A small image VQ-VAE, trained from scratch.
Training: normuon at rate 0.014, 3900 steps, batches of 64.
Data: trained on larger renderings of crowded toy scenes, 22605 training examples, 11.0 epochs.
Rows from block 7 of the decoder, named by matrix and row number. Rows with one number belong to one channel. Each number is 500 + 40 x the weight over its row's rms, rounded and kept within 0 to 999. All counts start at 0. Numbers have three digits each. After the name is the row's rms in percent of the matrix's.
# convs0: first 3x3 conv (decoder.decb.1.2.convs.0.weight, 64x64x3x3), inputs 39-51, a 3x3 kernel for each
# convs1: second 3x3 conv (decoder.decb.1.2.convs.1.weight, 64x64x3x3, transposed), outputs 39-51, a 3x3 kernel for each
convs0.5 110:380490507408545550384492490495506492553543541456489447513493449546540472503527452530511533571514506567508458548482420551499478586541543450486487430509474467544521481449461469457477533493546539549509537540526499502478482520511436515509484495512560548536602560505513494471513539537504537527480498515518499493509495472484475459534503457521529523497476487
convs0.6 084:520484499481445461501445455503504497473507526465472471469528547450537535460564573524520509555523520497482479455458449550557507480447432521519551510498500474460494475564618512528591523515590478514513492473502508529541508520509566549548517509537480467489508496524547536560542524516490481522478452493498502505453475460458503479426411427493442443475490466
convs0.7 099:525558580498543559520517493483443463518511482488490497460431491417413477426411487484520508475461500462448493484530514502560528494531533497523508484515500488489476611509538565479488619589545478495537524567569556598566477514497471511512503533478464480474463464485449486511477454472505504470499459482561512489567461440563458450520481489515493455533521494
convs0.8 098:412425466454453481474464447522517498529522469485465469487433446494459500506447497519517510527521524543515494549527512544546546499514538440500491439481505430451468523450461533460465535486440416465475442505528491556545476491502456499483516513508488504419500516448558577495437488538451532568488557584527510471517473479494485488514532510491485495537507497
convs0.9 104:587565518534499501504525510490475485450490511497595604448451470448443499475482551461552551489548496468547496483514470489530455480509472486499549487552586456487537505513575475505584516508564496490492460461473519547555520495484467482468481494475503501502549562506571545514469502513511532533488515514428481432435470430432444426538492484511480491519512495
convs0.10 102:538516534467449475473457464546516547471451504486492528448445443395379398459456457431443479383432480424461524509508496535494529561515513595551518485483464512488521491383426517446451498436453540542557498493508469467470506497500531501495512495505534485475542460458512443442544516468546516438532503437551487453540514493529524538464461462456427435394421419
convs0.11 088:483424490565465483576510488471490502472513496501549546532451445556488459571534448528468451558509448493456419457467482466473501469490522466441514526501486593545522498528420434592503406561515519523573494501524490500532541527552558540523521496507525510509560557521559563543470497506493529566478498540454482476494529527484511489508512495538536512505502467
convs0.12 103:538587555460522517430504522619551557592521522580515531604594511628577509593548505495500566567550598590567598512536557522524526518478472513446469491459478504465485537507490558510473567529528561520507522485456508488470485519547475546546472524515388455472397420461416447481462449479501446448501440440512499460548486425570495450551547576575581590536545553
convs0.13 104:487481468504523555528548556508505441547554480565533488507513557473478477459470461517451469575512500477431453513454457585543510527491479564533426494568474535559513474519531500506563496459523471522523512563552436477461466522478503561512480526537506483462531491460524471440531531482537543507483492441515459504521446470487446463474494468538568530479506514
convs0.14 100:516508472541523470538553455507491481586646580533526527489495473485503504525511487528522511540531518539507511518532488485503463485537490544534530501528572443469525499502435503533444520549499481487484525513544545512548557503470541486459531489475497525512513523536481458481498431527541477545530472512466450419474495478469526507490530485457533477457539487
convs0.15 107:496522537396442465409501477465486488515523496423438442451467507476488481467461508513525492505540504488529509546511498536543556536560583563543454531520475514515461422434460427443507397384496519521516544513499527548490474491478476484458496502483411462477444521485469492475523504530514512530499510541452440443469463459448468467512531469561529460548516427
convs0.16 100:402460465464488483489483487436450483465427491454463503480501571547507509522495511587569585461473500508527577488469448501497495533515478643609548544504429467471469438374430513470479495541558492475457532519482526487458506456524499477520524484501467461485437455473484491535517519516517477481505488498516506531477459444493500500496456444495477504503473488
convs0.17 099:496531595440497528435525523558489486533489501494421487498526492526528515465450446491484484508489518514515555519469451496473491477516510479522512491567566501572581523495507488535511422513450528599550519568491470517433425430492416489536457499563472462476510483483526529536530560525530569533525519521543545500530545488481556525479501510484489523489526543
convs0.18 101:570539508523552489502473407456553471500541459494532495443438496489525540511529541517498497516505519515483498504472487511445495442442498559518439563491453522497508504543517538530491549547463491506520438498504517542553516506463546499445499465431483472482493459472503508500475490497486459484495439462519491510515516560471494536492458480514457471480440454
convs0.19 093:467476488488530493491506553501470512468475513511495516513471506543523545531532580453531482473544503474533478441529544432466459453426414436499538468489478374470453462510589558505476543515533514445453524477500498498525434480519450447508445413471497482439534498480523516517474517472475483472497484484498452482479524567516516562440482530454541557496494530
convs0.20 093:434467532397444495500509496499501508523529491495450466523500486518507504531516468485524545517499558522478501513514485497489474475478525541535578454489487497497486541558615449531579532575557493475495535495507527532538467481425512516486505579560514503491522516491440464417481496515460462507486508493484499420460472393478456423482474479458500466498513513
convs0.21 106:573496453595497426580509493495504504499490475475497482538522465535515528499468511498455512547513549548528539499498497491503504485514524471401436505456441464470504466546469477644503484539458505525522495504543485508535470496470484505463457508480395390528428385498467408532508504514525522519545530556442446509458508559458553542496503493573552505550550515
convs0.22 110:442500537425511531464476457438476552399498550416470544506444476488433447520445426475501500470465457479448398521511465535575529532548548464453534456483587463476546433438435442514493399460469507483541530502509527480488516529468556538471533527477463541558501546555487546506420521550452519519462517506431490531370490495392491509523506478504516488482520494
convs0.23 098:488432508525466506539457454527473511512462431544473460590488460585465437556457461429473511471491536532483505502475508486489520489513557505519542478474465496512483465459485480475532486485505543517483565533510518493485486487451505531512452464474527541536519580516557612555477472505463486544558561611506427425432423445509489474484548496489558520398488485
convs0.24 099:516542548481483478442444476509529502504506472483490432451465445502546519483531582438475456434479441555537483473453471475517507470442450566565567504493512549552505496513527532545560427490537543533538527519538456464493452489500503534510537509515496487505417419459475502529489486474500496471500482493467540508425450453512504535489508511432464478446421414
convs0.25 098:501515476472455463469448472447443398506517463482471427478475476489493524492496512506470464474496459464453419426474461478502512500540541436454473489504485478500456496499572490503511473485498503496455525501477513498462449480506477522541513531578591590592511568574515567543523506496524486457486457433447443437472453434447449411403450437437466458484516488
convs0.26 107:537524506537433458433491552549483439492459492495512533518541527491492461512490418473546492481518472477530497417442492409523489560586452507454509439522537430477484518599529649520422576459465499458459516508511505495490482497501477494487476536517495567528517572520527508483524483503544497500496470467494595599564572453573485406409476460425508528491515574
convs0.27 101:471571490481529479482482449463474418498504478518519486528509510524516506457467508588513510580511500598568554568604602548560572457475477507456473540450475494426450550558564469511509459490483512495497487513513467508481496542541439472497436446462459461475480446460487463486479469466495488497509516534469474501483519544511541594555510503477407396433368380
convs0.28 099:497421449506510489449511563512508491494525488445544506522547521472513530509518507478479503464484489417426471451424414507464414590573531528452465555618550496585544491493548529528541527491493504521518476469496516527517481468480532499541518502522468473543463453493427440457495514492457459468526536534451507515483489506522452451503487463479466462548532495
convs0.29 099:393457507516558525499532496438459476534478513487449474494526527484483501488479497563508529568511502489488502501469515483423491560550558482556468532544464472540495431452483440536494488541476571578529538540524515516510441452467484465493539559545477504470451490488412449423496516471501501473516530524518512518492496554452488513496506500457470455416463446
convs0.30 098:518504518487521522499514506494498517468488492482515515456525533453490503433462508618563541500500488506491512416402429447426447506504518491546545471552537467545564544531541509471511471473532502487500469429460496463464556545498569568515548539495506539590577521553594528516483505507516476509482475480467490489446451442385387378506508480503523501494526540
convs0.31 098:520468506542515446533613460522436476524500499535497485504497500522536525484542549503508524464509554420488538495491491519523532500518516471491532546510468512504425527567502492613526431573504499493495503521513506510529468538567451540563463547555486498494454478531445473542494490499512465487507490489525501469508485520502476521420457509455465503503478505
convs0.32 098:486509444580604515497581497434485495509556534439469442536501531522452467509529519497559602475516568429469511551469542541486535483431463430517544446480504497489475511507547487547616496478576504499456528530512520519506560567523514558483455504468450517494429474505483447461506526479540526494573523482437485518509537562499508550496480478533494498525483502
convs0.33 103:487488489511528522545586558498470518482486515484464481475447437507530497479508496498539568433467468409426413467445449460425400488474475519516609485469534526502511429478495467470506502478504513496480535513543471443466522553525503513498472518506503512525476535624443463534478508514512493515491469471434471448441490449484494453460535540493530501515551499
convs0.34 102:483485543518448514546450490536514576521524570429460488541534394587576429551599509500520534525483516459457445452549551457608541467530512480482547471454538551468492503481529526558544444521503529483461486486458500492475463457467488480510522507506457460491412465524409444514487465488499496527504481496504506472522511449504512479413484520408472508433490491
convs0.35 103:582475474487489435444524492422466491461491500496536551467464504429429489491491578550576588513519526515522529448442417511489447479489466441441460495473446519473455559465507541473519540542598448504530443487534449481539490505490500532529511525567539582589533470536552501503506528544514516499496487470427453514451403505450425530477519499507525480453526462
convs0.36 102:521545521449476500472512523482488488462514478458532568498550511451493482506543542532502501546493475513516512464486483488504508443454466520499461560533480477474459476538513509537546457499537529512534496528549473482512405438429541527471570541454495517534432465521495543557544520469502471464490481465520545535492502493511523511480523516507541520482500458
convs0.37 088:461544493430538488442516465475517506497500500512536512518513576512527548548557538524559500528529498517529478467459428475474463471494505495557503513555450520524405486442507460425449467406443403435457446478453471472474545546509502536527469451476489449436511469496550491545453494485473521502508509463535533531564558536580516549442465494447469495476485508
convs0.38 081:491513444484476405487515413524539524485484524502514538531454553532489582493490540498537503492493484495508551491540598475542532443443482547530569551487529500487473513454480483429519484439515501463469514519491508498456534575537540534486502499463450456468483500490488476448490460462462471428466465452491523535494500539505506568497462487500486480473460455
convs0.39 095:468480471482503482472478492484510522462478489472522508405353306451432355441450411561532535567547542558545552498502543448492518484500518515420445494424463518482516532507531531503486475479442566574572529537536511531526477467512517477537499488547574544477577547493556534496522540515565544510543549509516462493555516501524469470487493510471452458502483502
convs0.40 098:519448439501462476470442493482478523452446490563527566498571545536565562482518528505494472516511499446504496568519543503469500501458514490542525459532520441483477462495483523515512524510511541546591539547566549538543509504521454485533426483534499466475490476496488487496497470440495501471539513499477484464497495474509533503418442422406454429422469467
convs0.41 100:543564559535474480569477497474490466512541502528498482478479482494476518534483506413424438486562522512573527473448506479469501465518528551447414537482519567574645510534590501529581498529508566564572565545505542506492544528580537534560510497503460469522396438528466519558509491501480429478484484508495436461494480530513541520447459461451454450439426442
convs0.42 101:569555488440527546415480518505524563509509541521489523444475484455514529495506517499502534494477506557532515507489474574496471561510524454490465469488490485494488545535575491443527488465528496513518488504508508506504502485505487488488446454479524490497456477478433471482534527511500502502520480510555536536545507496560483484527508504509471468494487477
convs0.43 109:519435402558460448555520496507492500543485496527462448511488499498519472526589509530548507532591528520582559539574478533537475509542480566524484552480486520503497568486453564494502556522567536520529523527551505523546525528455539514478504508486475527512431515545415498488508555554500495532527482495517486474470451424522480439532522500538523504561551522
convs0.44 096:534503550511501516588574582449490502448520523405459483556561529514519526461481527519575542552578506571567521489564535523555526537491449447434494458496509365430465563547585489495555505454537502469452524499478513488459479489486527546538507553477483520513440536520481540525488530535446501496468488469586525497490444496454443521543504454555506487557513475
convs0.45 110:518464488543485496493506506425513598450540605411499549501522527494538575506547542487498519469511546469525579541511522590513512572495525516500498576565538512548549489437468501454518529461486444441501524486515522479494531451458558481457565461436508518504520580519474530509498519539485518538462471516492492460493521529421485521555532455551543454557553516
convs0.46 104:453442450498489486503518507488489526453508541514513548467514533503555547525570518541570496553538499540550485537445472550481489503413444482551548492538542494508527509470473530516527529502538597575559572543529597552526507509471526528489543527499563558540517540551440457523557550532531517517497492501445485460408458443397451426421425420433408408463419400
convs0.47 095:484483451507555510422500573490472463508516507511537503551510485494502442473491494615602534548542563495477516438461471505492518457506542535470402580565466546594555526534455472563547447528558547537522499492504420439465459461470496486454572552527435504469426495476468457418499489500492522496508522498459457465468439416477418400501496495471461483480471509
convs0.48 102:451524491428467493426443513493507503474486504480494504515521510497540549483505479486506504536556575514514536461493459465540513478520496466472498518564552512542545398474513364434478367431442476493489483472445507516455540514471528509450518461436500474499536506458657617524477449469512487456513488481520542542494518562475504539434499567480544590513565586
convs0.49 100:451511491475486481567525517483438508527466534546488552519511518561489512583493482581567506499504468466489466478462489458490511493479492513513489539485458595537479501500544461458433486518464522458480577500507550482475452533519477546576516544556536526482477512479475496483511559536502546519470490480485553508438503471454504466462454466470486480520549541
convs0.50 109:528502460496455460516486519513508496566579556505485519450437451500461439513484475482483453456447441469457430469512530511547558541580597463458447497494446504487472463548501448546514450532458469459443454462462520529543459464494516558568495554554503500490488478469495488444478514557460520550471548561447482457494552530453497504453518529465530525497533531
convs0.51 103:473509528509552542454498517487460497470519493466590548518522501439468468513499526575574547542522508457465493500465491474456498528527558395425471515570526555607565532483478529607612444542553458461478468504523483503497407368413519507517545576558503516445504531520467481509487480503461465451489522481449445463440462447479453471466469487514494491484465473
convs0.52 099:475508541516504488485457459497564523472521485496484466451484509493507497474509454549538530494543561482496499534547532506508503507505474434397405485487517567609599409500486541543515440466537521542518511513495535522493496483505469465498487505531475414403480458481480501535462517555466483547527503584482485473478503514522511456504516476441444446472498479
convs0.53 103:483515507525530476507486423575547574527553543551531539563509509634495502588447450589487470527480508532524563483497553501464556474455518533587478568593543505492526441524567437524518457551523505476501504435484488444486485493578457491568432472529486444468504459525486490574514514490515514504455463472549470433508452455462490507569497469542503481521535521
convs0.54 100:490424467516457476487461488502508531467478525453455481537476544512513566534549608428474461456486470492483475534534471561569548554578522481500515424410497451439478479531463499487438518466441420476491430470520479497545559541458550495455505501444492497491462464467432428433539534504552492486476453430474504533450481516467485494470495462506515480525522508
convs0.55 103:413409477469453486535511521485506564523566613515517619535513553557556560499453459542525505469465453508493494505481512449430482530528572477547534500550531487541524462529607465524548493535565461458463496513497526549556514536536475494504488496480521510529516481492507479472487529499504522516517520485472466465506473435438427347449454505457441497517510560
convs0.56 098:437522467413470446438485457506486496494464512492482529579515522567456472586500513546543544570564545503511501525485537535549569543515496397464436432606581435527510493468674473522670466472483486475448500452435491466432456485526469529528566555506518526517503500501432493521482468476468504465462485478568569567562526482510489463491423386489478466469496472
convs0.57 100:441454470488483506483476493570579586548563529499452441462480472483507490477441451554515528495471497502491486494476470499484480500432458425441547452496542506507494516448470487447501433491506530536531512515510543541533532500522505479529493476510487519498496516490476461472462498455457497472479487481436500468476452442502479485545528512552557558538507515
convs0.58 110:434465476487516515503493486552545567470467465495474477516536491512546521517509503529567569497513512460496519494487439485479428513499498435499556482526570452522548466524563492523535542577543506501505474458494474472512522505484527530515534507506532526461553540489468470443473486501467497500486496512461494446451502470484536499418469481412463463410438434
convs0.59 099:462524532524530523542541551450515514486560557438475487495484442508502484484476468460445448483476424490495473555535558529506519459428488467511524541496538520491510489470481486447421497459463437451472456458516491496516483537513491517483515515511428461456543568530572587507498488510484513523495510521390396456402492545443547552454567537439554523486559522
convs0.60 079:499419461500479532482478456520503514524540504517548518490564511521521463517480454593547485526494497535516486553557477471484485462481472586588509445510540432476516423569636464564582506555562454423458493498544487495540502511525453499508458506510443509551483525502490494515430465537449469532465461533488511536491559552459512509517510470436454452466481479
convs0.61 090:527498431477494425478499506475508483485500481468505479472558521514561530519550504590548530533537533508511514481521462510522456478540496455512460599599529559525517502643518475619552434551509448463522416418506450456502518493462510515462503527511442464463460482501495481463467495502495504523525566566445437430505481469552531512470454456514506484536535538
convs1.5 093:505489517489457495526494530515516516492464492515497524510495511542490504550515539563528457514491454476475459450456422497505482507500468500504510510504522492484496542604533475539526489556568487474489545503499533483463467505455483526489512527497519455432476423391480439428505516422514504447541505475526515442534540440558550456541524499545521499523511504
convs1.6 089:540552488537520528502521563538528491539567522498536540479442516467423481527516556531500466517494481560572550522499494539478475556509495417396487390386475437427483492495523500461472498537470467499460488498448488486487447514497442523475466537474497438478496448486520509526502481435476440415522479479590560516541565524523519497551530541537484507554473472
convs1.7 096:441457513447458465465516518453484459486495466525507496549587532576606537554584573477480495459488510502492474425424473426472494434477523485506498505545507457559535453469502467472483507503506472497514473524512465519542550500551524490525504499574491566532493514514488504595502516539540567597528581586513449509491446542493454558572570610522515523500522546
convs1.8 094:465565484472562479451540503454526443440519452466510449493540538518561570522566582557484477497467441481474452500487528502508538464456498581576529520515507518533518586521492539471489515458525484519603446485584472496554506514493510505494495492488464500537495499522503519544488490493464470510490476548495430476555483504548470485490549550498546552480521544
convs1.9 100:524379424527439498470447554463469529501514540467462542535538579592527580552512510504467545502523561458507536433469509457546563490576565493522487531532440512525459372420520359431533455498569507486465487492471526522524499471508551544541540512492491425440503439479505517547494428465530494490554509499475480529503506514546503495492466447479505491494520494
convs1.10 094:510601497488558482417485478490534461446482441468470452563531484614595542576591570531499544538484525505496526539457529497425496496455522528603579512594623495528545593559506549531500495496490550567540495527486405431404533528424530531456511527471501474493521480512519493530506509469474492463505528515540500467539481409548517437569580585540541552531524529
convs1.11 084:523569506534575524536568477424419502449430486515456468550462464553474482557504497524534534557549533533545514481483465537544475530550510536496526511508550565547557500475458510481442486502470476508493473493479438429449442448449427482468458483434460414408509491457528513489531517513504527504479509490449463464495515482549558492462478571447430502508459500
convs1.12 104:501472496533491483520469471518498453516482430519493448471460444457386369449387367455457432461450427497473446531514544438451488493503528493488464486552536473540539510517515512532511523535505507467466527482472505479489465465524450462519488521557550535555519502537488460516534530542551544538555555524485512478485513476481495451484436454457421451477452479
convs1.13 098:487503487494517475435498497505512435500523440500543508528502498486497497465467476564507527543461449529454408514473505554554549528496524512558548469524485462490461558498464573466396542485441469498448454514476421488469508422439535469442589557503531468446526469479512490549491486464463470496460513492456511460497516481497489443534544482472489446480510494
convs1.14 101:517444437552501473496417484510481544466477515463501552525482448539505502549527513475485462471511464438472456465573526495611494519630523523500547540463532543447507514532494492483449494449484486481516436455490473507511481376499480390522485421511444483430500527467457480474546485531574509532503462487499465512515499539493475527550486520512425503543439501
convs1.15 104:440489563492540548470536561497477506533489505553510541474512538479487522502491507523509573526482518506504557511510498466503493479490509593561548565530545485461493561581581547536561507501493481452477494525510482513504442500562439487554496486488516470510458422496462493532471501530495526554507516534495537541524561515549568518480440444518455430505459437
convs1.16 107:517518525544553527585567512537554557501506484549544530445445504459481443478486464484470467472517545458501526468457516513517572532539591412435440446476503502544537484491515449483517547568574480489516540528552469479504453497520446430467486464535485524530481524484528547512490515562464464512442455496524490461483500519488564617524464494547490490535520509
convs1.17 103:524471495498452509484464497474520514503536494522537504457421453505461441551491477490460537482489526562547557481495512493523522525549531442502508457469496449487495501474544487485564501517615495493510497514514482513507450504493439449479492486558511507515520500492491536526550488544490500579497524619470406492467389473410392540536539560455503562487551555
convs1.18 097:454474435476517453444485471465524524508529509522535517523532517489492455449451449496503465478465430486467480499450510470460546499507571530512487482456432452442429495493412491492429457470478467463426469476407490508454566542445588537420566503453430428518456471516508534535486498486501477495488484511493538443521522461490510478520509565555514531544464488
convs1.19 110:567474485561486472506474459491464535490424494461429471494467514470445537522496558490479504496459508473463545486526556453523561440473542514511508491535519481521538558442493532434478538435501479514492483496489473479491521481522535470511518413496493495561524491510494489479567478508523404465538389490466508497532491460538463441590545484572535494542519504
convs1.20 091:516517593500543546508534486473493489509501469502507459556484508628517522541479484498518553519544517530499474481531519517554509550512479494466488459466523494514528491506534512555535413455483472531501493506490458449464496485490497505562487489489517551532566582526490495406468512532518524491479456440497517464527562528454547540486502541501512496491494506
convs1.21 113:472504511473492522496479487521513553471484537500515517598531464538507459497494491500469475547495469587538507479458397567567509503521507444435544500482574550533552489505593446486539459423479446492511485553554478551558603490506581524535544510485505616504543627504495560483508572493505589453462525455491441452519448443490459461484500497483483505480496513
convs1.22 107:499499472489511492446494499590566592559543553495538552486554482524550470561571483531570581519536551479518552451475468482523493462507504530457516476414492483447504532511541556551563535566578490504477517532452513539508527467490542464523503472549488481485512517514504571529443515519428546508458515487474524538482535566488518550498455487501476465528515479
convs1.23 103:539475489620536521558507488520462525506449514452439503563515468518461424531479437482485542469453497517499514436505539488550564531570557551534484531520473515501485505511536534558571507534517482453405560511448518478444468422452486466486486470484436438424456484483536518492485489531488477512504468496480490455524568530556565514460453502467439484469445505
convs1.24 109:484520604438464520509531545517517581473509567510498524520482521554579579470494511524532499509544558489560567528471456518463441554539540476489529497475491522523579556563532460504499495526505463524512485511509492535519515589613506555546478483463573604629525550548481484499516521520475473456483460465548511462516501449453502499467465469484486497476500531
convs1.25 096:576566511521503513496469506531509541480490572459408502529533537531508504547558554491487524509499523481498506526520504569579588540576607521552533504509498479484497510512486469512520429466479567527478581565539583571554404434432441503514451460452446373404469449465437473483519501482537520506507511488532522532569559579554528554533489483530493520564515551
convs1.26 118:483509498513503532513493536546517458516487474446476504520526572536495556541534555480513536533550562516548541462423495511552583516553506529544459583496457522464488508486463483454465458457457454503513503500484489471527482482533544522527555500500466433508380396599471549674489422460511482541593556560449470527460511560509517498516491543495490528513479520
convs1.27 086:454502569470515596469469520438492458479502468544526499503481501520491522499484550482478441472479443520500450495482503462466501425408433518548563500551591460533557526558475523531502487494507527469525521430480555524549508578527479571518482516491491515557550537571460467530537579566541575565524534523533478450598522482557494453591571532557522501556522502
convs1.28 107:474519450476505518433479536511546523448465486513491513553525515484505522480510548453473528524443478559524542526527537584561573527493477509551473412513512422470485505496476457504496420493469518526480508563568484530538564536527510546584512555581524510491531588533514538500511507494501478464462495461449445504552534545620534517530508479487479480533506498
convs1.29 101:417433492467503541479477445541529527475488514493490489521522504503513523497544564486486533507497538519500507520552526579596539511503480504492485458475453461479458447454536565560646531475550501463542472442525448415471530543531512496531595586610492507548541558523537487443460510499540574541504484487463428431515476484506490512461496507449490503514542531
convs1.30 090:512492523492520563501533564591537496512476434517477499546518559554501498522497529502530533487486510526492477476522549483577574434482449457520481517586554481484513446479531453512556457502519540532527555580560530552516527534461478496434466465423488452508447423428458465505424435450471472490558536527499553573541557565526496480569553541508524540539510527
convs1.31 096:509553533411483529381480535501547573492523595522480510418474447434541468451528455459475532456505520458502515496489478503484452521533486437451601446424601526461581480480458484475485491466545523462458531479453525536486381464514424430514407446528510468504524504501506503533592556478494507484466508533493442456526456436524496507550493581535486577536488572
convs1.32 094:527549484470541532436477500498493543471483563509434496454459492431449460399455463517580552487540522509506534480476472541495462572527474508505523450498515493565516431494539465511563449466551496488492468453461477542510528508515480455501519477487499485517592507516513487510589557552553513545477451533488410440512425426575495447579526523537491530548501513
convs1.33 092:424473506500464493525460449481514537524506523538538494527488501541482569563462561499528561512554585544547513508503502494501496493501496445475472422482465468513447493525552503484547479456509506499569510497491510515485498470506503543514527527442465506494524461461492468495559537566569535564549489483550468482528444460505437438553558540525500544535549583
convs1.34 114:497469580499446552485495574557448554550436478585472506496537438499565496483540495514460483542516541532499500443513482465541513431509513490475502556487495580504483515484577510483564499460523516533527525499453467507458465468535436428491468486489463472506483426503539469530550556509446512528468503523572495412547548395527569440483466487464471466442458468
convs1.35 094:518560507535549505537550566502618541468559553510522508429467505450513535423504546504460463508499481448454455482482483492507545535528572492512503477515549460459531546506507447450499452464497446485552450513600461484581517450424497497504481455467456522484417493506444501527522504469505499469492529514493472535500481533537487513523522481518522519514505546
convs1.36 098:503587491451521477496510507458452468479496522470472509591464486559473478568530505501516451455494498434482493491520484492505487476506549407429515457449443558529527540544507462455464456558546486476494487450475477521467509503541501539510432482448521494457540502486498486506556528479505446426514506485520501481538544488520496485455511533416420500449461510
convs1.37 096:455522498473529518461499505451448469442466468455429468434439557385401493446460500468433490499428448526459465483501496502491482519516479516523433525613505507534444513576477536572485503540493527541539536573590500527539490497502493523539486546512538506472509438462531461509478469464466467490419468487475453490512478540560481515469465482492532539503511535
convs1.38 086:512493474548510500500490518474492532470457541461441483432474489450472506461463507522496569500440528527480532424463498455460496479453454499479491485538539472478500526471471509468494469471535517565575511525546467475510512525482543559510524486495516440524503430506544444508529495535486449516489474543504491494570546508574565501568571530556545508526521518
convs1.39 121:563522483559524459547527489493472492473463500470484500576562514601579508602605544486454474511446454515432439511517526492499512523529534509509480512533510537548531514521504490510512444466487481501488491516492470499478426426445461481465473511513513473497483434471493484511481442414474440425524496467475509541467508538506552567477505518468505529486516524
convs1.40 082:516542579481489569455449501410467453411455462458479508519489484525515512531510544463449433452415416491460459525497529479455463481433439518511558508472523480431455477508485495509499502508527503473478457431439460445473512489515501462499515462501477515548512551567494547575491508471521527485510502460558502461608533461559468412574567597569552572581562573
convs1.41 094:495513521455462533461446565440464522443449511461508494495456522501444516526460500474497483497541509472510485502488432523496460523535510484495495491493484503518512499476521441439499460504560513498475495492478473444441512554468506550449455456395467464538527539593504502530609501500555483473544467474548504463606495437522456476504518524477496526515515556
convs1.42 107:478468530545458475574517511455498464492499424504507472522571587518527534479497531463460487491508527471491470449473494510518550584596614475473470521532519483525528484531558461489532424464483501523505476503486424460472537528529508468478521529547491533551456471528533510580542583587526527558577541561484484487473494519469469533552500509537499502516512533
convs1.43 106:541465461576485475590493471493474543510466537501444490538466441547503497510500521449478488455457507451468504521466476549500480447449430498462499463419468483431440527576513498539481462476446492552509513519488510545480487548563494549565427507540526525570515517534538477484478493477515472461544492484488515460538554482527523508476457467463443493453425499
convs1.44 099:525454461493397439456404462557506546529476474482482501469451502437416474533470497464448520442402513464478534536571537475492535477474508522603521527575496521540518523468499457426538489503591548585477455537449479553472470449506527446470519424478563476493584496474495484522580506516523423495530433488503509480578551438525496466597478474539457451495479469
convs1.45 102:567521560553472511596516550458513516418473523418435490528474490461464505451467515482519514453518545464483508486470467499470444487480480450492604523493538537507544532621503526624543515592543503511485506519496519559548526547593513539579532542574500488472495472454503462450558548478535522458543515462549573506566560506576541482478462412509489427531520470
convs1.46 095:497467453545523466518516524484498503472526489478530462466481517424454480474459500502446448457421455484444468556498532521486488544488522495479508515492499464465490517539429584543407546475371498514492443486448409460470517469430494426410541464440484505588438468529468525541535555522483506493540549536547551487551541495512480501586588594566568559568566558
convs1.47 111:471524460468499483486506514544547484506517492514474493522505502478477476488482481493531577482469500479460469420471513497518551498494477443487422453549563473451523438449469477521527524557549495518466480506514428429462489509492434496527459427455520552492530543523567555509495501484483472435527509453445473538480496536548510540509469437510513480492470463
convs1.48 099:562492518536531571492502542534540520525507494510483482443429473433470464448520527518469513520443447526483497507469501507491530453476489482489444452470478436409437516477515510475550507483522529531506475523540483539531539482431536497469506456447487437474528513554494491499507520560490500518480522508405505591485526565486460488512543497492545513548545510
convs1.49 090:508505492531491499526508514504485536453442478487517501543510465502481442501492479468453484486466469454410400484511550458505503510545588512513580529490526565518505573592559536532490508482449567517418516501455481483507479437446436397452460445466534505563542517543516525555444488466418468498450517554475515417465515418437465377562560571527528553536524537
convs1.50 100:504482518564520500558545518489450543540492514509479501492527496578569514596567490558533518522502526500469469392411399430482480479525507463442432488521452501557488484497553484480552494479559497531538537575547536529502500484520502467509524485508528545498491523478484509469421492509423497535452493546515521490483480514454477558499472489492500515503511516
convs1.51 114:506510505449444450485491521545549480509520526517504494487475493562529484477483485524543562424467487397395394380395482497535503562555522449464459483481488578544562406418478451522534479510527513514485531502496488489519505518531495493477529491495512568547528546548498508543532492536474457495468449466524495521516485541528525556520525525505490505555548530
convs1.52 108:534483491453460554513495518541543517490468487531507524481450493446463501488464491509480513473464522479455447376437479430482500470521474521517470506477475530547552459479531543591617489509545538520478474451469445454444568552514518479459506470495401432522521538588517482466496473488467477470455447397474514530502460489492442510523512520527516539562494469
convs1.53 089:487492485491504460479532480459496557437479554465503531446502513443529429471513442461419441506467476490448428551423458454402451504479512414450463414456493464530454504530506490510518460500553560495481505506485462509515510518460537490414535523533527499534488543520492599530465464515471479564498515599479516497478467429454472470467482486472493463490495477
convs1.54 106:516536534509525474502534478539509493533529499490538523399460473396442442478494472551540553539518529505468471453491487416428434480452456516526518499540535455509526543463475604534528600559537496527521446491511424457506590514556580497539555487511525569533495502489520554516478507544432467487456470480544518548491460480495444480525477496572524532559521511
convs1.55 102:498522518515479493499530482364370448416412446394428474501477504460426493480423496510493539535496530548534517518503577499483518472457509546482471529476469519535502461447505460445519452472520517538507396465444490538491495517476530553515518583513457435489510493507465457489462466492543506541522492504498510477530555517517509501509495507445464472440477508
convs1.56 103:535436454526468465469434487500447491543453468492485480391427483478484473573572499511456515480437509450471489441445490481517542466473475438564530463562523466511535498441521439464567485508613424438456479497536468489529506494523558487527497412532561518539518456484537540559474414491452441522499477550524512523511503512469476520547540441514536463509523462
convs1.57 107:526525563576526492490501546479520572458467490494498525543572572553513526563527557548495562505503570479505565464509555446460514486473494534506523598558545564537505552497524557499495511500527450483491482511471478557508498541582468444496552560547501510555503459494538524546493492535435463543442498532565536515517558575520555585489461479485467466476500491
convs1.58 110:441450523466480511477524528573510491585506449597596558489506551465440469533473460526518568530489501515494510536521511511508474549554512500465487493509513477499517443466506455471503457427481477459446555579579510537556466430364444464449467526502525518540495491515472470501461496532499507503496502459494482515427447501461480521555577586508541510518600573
convs1.59 097:508467439487440436466476474530539512436488489495520513506493502491479503503503538477517515474537492488529453507515515505499475517485469510490523610566546562549493485523520434485503428482481558521507509477487547544549499473441539498496550541488504461476507448427472456469456399419512457496528499504442504544460545550507563537481447463489468480512526516
convs1.60 086:536547471537606478503529476501505471494525498511535515518469490558442396589477400498477490480491473456446431450515522459459514454423478508527541419505572418479504493523495516501482438453481476501531515555518502524487521526532457518493451562500462480427499482383483465392497515500535493474531502413459504452475508509541565561496529512534553558507520529
convs1.61 104:540596444509543452448456455529537514508518522531469478500422432495455448489480537525496446499489445491495509449482470489511491453519530412495547431480536519448469484506483413464476416516515496546536493499500472502511498456483511518559485462468507486378528514427537521492533510425538504405506531475542580528531559528517503475509547542492490536526467505